From a checkpoint of a small encoder-decoder audio transcriber: batches of 64.
Rows from block 6 of the audio encoder of a small encoder-decoder audio transcriber, named by matrix and row number. Rows with one number belong to one neuron. Each number is 500 + 50 x the weight over its row's rms, rounded and kept within 0 to 999. All counts start at 0. Numbers have three digits each. After the name is the row's rms in percent of the matrix's.
Before each neuron's rows are labels from the 100 clips, of 14976, where the neuron reaches its highest value: "loudest" is the band of the loudest frequency at the time of the peak; "strongest on" is what is common among them. Only what is clearly more common there than usual is listed. The data: babble in 24 made-up languages, each with its own sounds, syllables and stress or tones, from a formant synthesiser. In brackets: how many of the 100.
# fc1: MLP up (encoder.blocks.6.mlp.fc1.weight, 1152x192), inputs 96-143
# fc2: MLP down (encoder.blocks.6.mlp.fc2.weight, 192x1152, transposed), outputs 96-143

loudest: 1000 to 2000 Hz (49)
strongest on: reverberation (72); /z/ (45); /aʊ/ (45); /ǃ/ (36)
fc1.342 100:510449508448521533444504509495453601542476523453509477525475508475559457485474457537477503577462480541511533453529559633566477509476508466614601
fc2.342 097:511508477407531566499479546538514472442453466476491487440488499525509498492436486481512585548560583533522574452468501500482534458493530561442501

loudest: 500 to 1000 Hz (42)
strongest on: /p/ (56); /k/ (49); /h/ (33)
fc1.453 112:502537536447519448553415527441463471447528447487526500450576548591526488554496543540489482490535511514414472546559578535486473526502498436486556
fc2.453 121:622530531492466559494559543438458530506472374471577492508555413455424488428504496526479503523441473496401445500495501513452626543529491476513537

loudest: 4000 to 8000 Hz (69)
strongest on: mains hum (62); /t˭/ (52); /t/ (41)
fc1.513 098:498391542424505458544452576489464548416418534521521543544495473396515512540464437521470477496565474546482516464485517519531464449497544442478595
fc2.513 105:602491459592553492453466466466510552419501488517530475512470532464455456478558620481507588528475522530551498482528509536486472487392474490413492

loudest: 1000 to 2000 Hz (27)
strongest on: muffled (low-pass) (60); white noise (46)
fc1.637 103:515491525512563503573436488508477534536487537540469468438574406495472495565430480550553532484561457507565445497541468498543546471502429414548493
fc2.637 082:545548495380488546428493504543535494415525507615507525452465449469514510479497580472515483574514500448573588486538540442547513505657506536533461

loudest: 500 to 1000 Hz (73)
strongest on: voice: child-like voice (70); /ə/ (60)
fc1.745 109:521423553492476427427535439454467595475516470485547630525487530430612450538492482546528471471463459447505439559512499446554485616470400496466476
fc2.745 117:454452565466495526464547425580484486530514605501500540512460468520413472515542596477468578440587482541515530530481492546541625512450520507539436

loudest: 1000 to 2000 Hz (25)
strongest on: reverberation (63); /z/ (37); /a/ (28)
fc1.530 096:529454482462516473443529545404494510488526526528429506474449532431520551490500556527503560457465477504414487431476474534519479497517480481551494
fc2.530 111:473447519511486453469470602523466598463480508440444620507399435479548486517467515535535607486542469530493454560552453556507590395416568517381478

loudest: 2000 to 4000 Hz (57); 4000 to 8000 Hz (32)
strongest on: /tʃ/ (56)
fc1.32 105:478482457440480509472476489570464546486569485525541366514526450478520476469368469497528433521494414444426481450532508517498493559456478470495544
fc2.32 104:574560511531459439495485509543503594534473514503479533523441414399481589482508454483469541537507475455476517455498449519549527462478376491543492

loudest: 500 to 1000 Hz (56)
strongest on: reverberation (60); voice: child-like voice (55)
fc1.111 105:548463492599500507485497496504517489502505410478499518462570466614521400592486479515474506574451480467505482510407561464536505503428507523534537
fc2.111 095:507470542488483547505504505527589529509504569456468443515428566521540487610508457579490515483485490482491466494503404558502486444552436482502547

loudest: 500 to 1000 Hz (58)
strongest on: /k/ (43)
fc1.422 107:457503527452530475483498415568514500448521486542600468584385536482446429565479424509507547432517550462571421458527617491565519417418545555442504
fc2.422 114:581526467416452476546561482550511455461475406428509534503621580495570514556529411515435495499575558426559484533438550540493501511392406439552467

loudest: 1000 to 2000 Hz (29)
strongest on: /q/ (49); /aʊ/ (45)
fc1.242 104:463476499532463485524458451548477524459495503573470545532470511401411484494546528596488550628434443512562554449518474610475439446480553434519462
fc2.242 095:424538588461440513507496546473394426492512428552581395478505441503454494419404465492523567447446528527579542509520497604549475371542550536504538

loudest: 250 to 500 Hz (48)
strongest on: /v/ (79); /y/ (37)
fc1.754 100:462544429442522478408390585529576573573463494572431433508523374454532529534522460464478543473501487510494504476490505463481516438554463467536433
fc2.754 119:428501595477513504539547520460508514573461477365608443451494444563537422506482528525467471436446423505572457492561563521464545489560489487511551

loudest: 250 to 500 Hz (51)
strongest on: /u/ (59); /oʊ/ (41); /x/ (39); /ɣ/ (32)
fc1.704 111:569457514457542451507437459385534556603481537564527598525615547476464384569495461505413495553446452474473490485510518509402571508525530466467526
fc2.704 119:542478499514388465488475495469459475442549478546542489462528462464473453518548449539546467475586396522546482485460449488488450417436490408472581

loudest: 500 to 1000 Hz (46)
strongest on: reverberation (99)
fc1.560 113:492423565626450461653573478454420500406525534519484493498528455475525528441458515589429435510511411477448602543472496443510556451499482552551556
fc2.560 100:414474633545459544528590507553489379525522487595540456543520488485440525448479416466563553435523528496490257516528444491523408459468409476491575

loudest: 500 to 1000 Hz (63)
strongest on: reverberation (67); voice: child-like voice (62); clipping (29)
fc1.450 110:449455489504530489466658433531444627415447487507520587525515561566508527536508527542483618437499544424507468549420431428622498526547592534535490
fc2.450 085:509543517430475511525511491429552562500490536540436641523469433474535491522484528499394482490516450460452523448523482441511526499482583507446499

loudest: 2000 to 4000 Hz (93)
strongest on: /tʃ/ (94)
fc1.511 098:426415515491565534443554531475477480445489518483495457528510512511464509534478516497565516452528444529449594585533471505515471672542495543502538
fc2.511 083:563539541532578531581464598510523376514536488536456454486420481453510548446537543525447487513563482475459547459581461576543520473480434487470537

loudest: 500 to 1000 Hz (89)
strongest on: voice: deep voice (59); /aɪ/ (33)
fc1.477 103:500395530391483513454534522433423495504570466517490535521595521456493458510568470484498453497380529423431452513568508589540454437400527421459476
fc2.477 110:366573465480525475542454537398555556466538490493441513546465495505535473458498469492416524495496565456456528455564571533470632490444502526481564

loudest: 500 to 1000 Hz (52)
strongest on: reverberation (100)
fc1.213 098:512587525455558502463512497520504504423441525566486421517492581447529438447434508534501436519503376591472612465412563462530485497493478467524425
fc2.213 106:412363446478514497455470531407580551503467735515500511472583393465546488461500482463510492536449556512521479565474509433501536516374472537497517

loudest: 4000 to 8000 Hz (42)
strongest on: white noise (47); pink noise (43)
fc1.493 089:484497436479552673534471472470518556488465553452501488549519573573458537612478449508397540453406472485491388402520502454467485545468530422494526
fc2.493 088:601573477419515506563540497542446390453512646395485507497527592474463511534528383509488446569521480524487581535538512489518441485572553475437501

loudest: 500 to 1000 Hz (46)
strongest on: reverberation (98)
fc1.713 095:520503549531523437510459557564513513450623469459496501555527522557482475481444434511532479445471564479551426519500612489527424562479492462503504
fc2.713 110:502591497536564457561467549460508511497613485440542543508526420512460489561597468522465535483474576550559491459494523551544561477486486449606534

loudest: 500 to 1000 Hz (50)
strongest on: prosody: stress on first syllables (51)
fc1.621 109:480546496498460521464429556405498523511491512512436568457600514533427456517559451542540515526498514504629425532519547528505582451483566515478473
fc2.621 125:532517580557472514434512521492453599530578477540563501460550450420446510453521554492464517552512432499554573502465456589420479429414524423460528

loudest: 1000 to 2000 Hz (42)
strongest on: /q/ (78); voice: child-like voice (51)
fc1.167 104:544471483447526588443560442468513591488529509514508488478547518485536431484451572602513469533530404572504497546471501605481475471503512413494511
fc2.167 102:539565383546597493409442439551473440451468387511496482517481606466675477500482577476453489531490498464495548447475457537473514423523503471529537

loudest: 500 to 1000 Hz (80)
strongest on: voice: child-like voice (75); /æ/ (54); /aʊ/ (49)
fc1.633 103:518493503528508527532497457459553507579497524513562510525547496455576390448486517507502554483496521522565536462555603471636567494448516466538561
fc2.633 100:456530530568528566496447542471572576484460572435457511485535485550612539528580481538502494525557569477615484480549424553520573457460499518456552

loudest: 500 to 1000 Hz (46)
strongest on: reverberation (95); /aʊ/ (63)
fc1.667 093:517577490534461527541457497566526542528515505484426603463501422509391496505439468499482509515501452465597479434480508575456526478602541586493551
fc2.667 121:424435547504530466553544474565518647510575474451601338456491471494508527531466488457545483506473500593467566556580451574476474474400585523574548

loudest: 2000 to 4000 Hz (41)
strongest on: /ʃ/ (35)
fc1.401 094:528408508541577428437492494440486469457512465481514395564490523460500464449575498458586569509486391464494522375468472505511563495434483519437493
fc2.401 110:484383586571479558524495459443472582514502394522536498450516466466504511501531525476459468487473488493503536357466567429497484378514401504523495

loudest: 4000 to 8000 Hz (43)
strongest on: white noise (33)
fc1.520 095:485569626509571468505519453548503508486534627562536454471543568462482474573536555509420465508495277535419474415474426451485439531512507433518501
fc2.520 099:558320498457487472497538509524560499501477673527528556482575453495452521493480492451489488533543483393546524466497491382524600483485348577474610

loudest: 2000 to 4000 Hz (32)
strongest on: reverberation (60); /eɪ/ (25)
fc1.540 098:512425462471466453502563489472500525465495532507427428501551467482492492518566390458493495533408559405576497483451453542484471648515543530472506
fc2.540 086:557454545595522498496557528510507464498534511439483422523532365453506575495484506478503496501483479480534539582500510526524420445455543447592529

loudest: 2000 to 4000 Hz (26)
strongest on: /k/ (55); /h/ (52)
fc1.221 115:486590531493465439476422488561423595470569472538527516481550453573497496571549546529585485628505454559432549546490534450465501541500506446519408
fc2.221 123:608634579519546509510447569410486403474519480501503546494598439488454513467469552445492589525443488498410485411538413416509534427524402546474467

loudest: 250 to 500 Hz (49)
strongest on: voice: child-like voice (61); pink noise (32); /o/ (29)
fc1.247 095:521475537547477612583436535512485482428531517508522602539553526459448549497509533484521509460590505478409496455456448549559459441506583520549541
fc2.247 099:553489506433508533505488552503581457565540540563431416519419496522427457406463571433508442558480419573496557407533580468470540509423530511518543

loudest: 1000 to 2000 Hz (44)
strongest on: /x/ (51); /ʃ/ (30)
fc1.230 109:498440480529479488510455442468528543411468487421534417544508429498520509456458453488467586507562536466500514507494529519528490475462536479519440
fc2.230 105:490512468444582477437493585513411490542418424499518448514483487534487545509449532493515466453509500604493400507620516541480535436483468507435506

loudest: 2000 to 4000 Hz (29)
strongest on: /p/ (84); /e/ (49); /ɑ/ (42); /ɪ/ (41)
fc1.353 100:541567477463514532450540523481534544472497484450499412509585553537499448435510481609495390470536566488567479513448453495549464605553441356507492
fc2.353 098:582481432480475504492466517491527519527489479491416488519506370576517543488529463461457528479459519503551455525493503639500584522494510460516566

loudest: 500 to 1000 Hz (65)
strongest on: reverberation (100); /ɑ/ (48); /ð/ (28)
fc1.719 100:542540542496512495483488490487486528463489467523461501547511482522491532452384508519589406515517499542478552535527497490436589463470439464493525
fc2.719 107:541504586494512560533511427486518500432433517448525570437494405511532421425342504513479522481479580508460510597478461501484498555478532481480431

loudest: 1000 to 2000 Hz (49); 2000 to 4000 Hz (29)
strongest on: /x/ (46)
fc1.411 105:500369565434508466509476516515497518468527507551485494531467469466515513496447494526521507593467499485495513496494475607583466462483522443555547
fc2.411 116:583513385494522519490485517467457586459404474461484441481428555466531509488547517527541555541450613532486472479532485530474549495440500500474467

loudest: 2000 to 4000 Hz (53); 4000 to 8000 Hz (33)
strongest on: /tʃ/ (67); clipping (25)
fc1.262 088:558526518492518395530478510581540472513517540541498506455390494509509527540409429550481429485541519536459617505476462465485476576454463619531431
fc2.262 106:444453439569550542486471624519458553508543563598519503488433528495476563476355546485519512633593507460534449513520576489469447474482532459514579

loudest: 4000 to 8000 Hz (63)
strongest on: /ts/ (76); /aʊ/ (50); /ɑ̃/ (39)
fc1.585 110:517479544461430432555495536520504574385520453502443486509459454409550474556424442459487514502457470556468529528443513485439510509402546520517419
fc2.585 113:568414504540550538488530552502516509489461496494512459504531549569460575516494550483403528578502530514520559485569491522480411486466506419457519

loudest: 1000 to 2000 Hz (49)
strongest on: /q/ (36)
fc1.459 097:487463483532480502516443523531466485504567487594496468608553480462544546464534435504541523459461498540477591446546501471425478431396626469546452
fc2.459 098:412436528517572454468437545497585502528479493476515515478557460496463549496442475483517520482587532478520474439450515510519361476485446541538612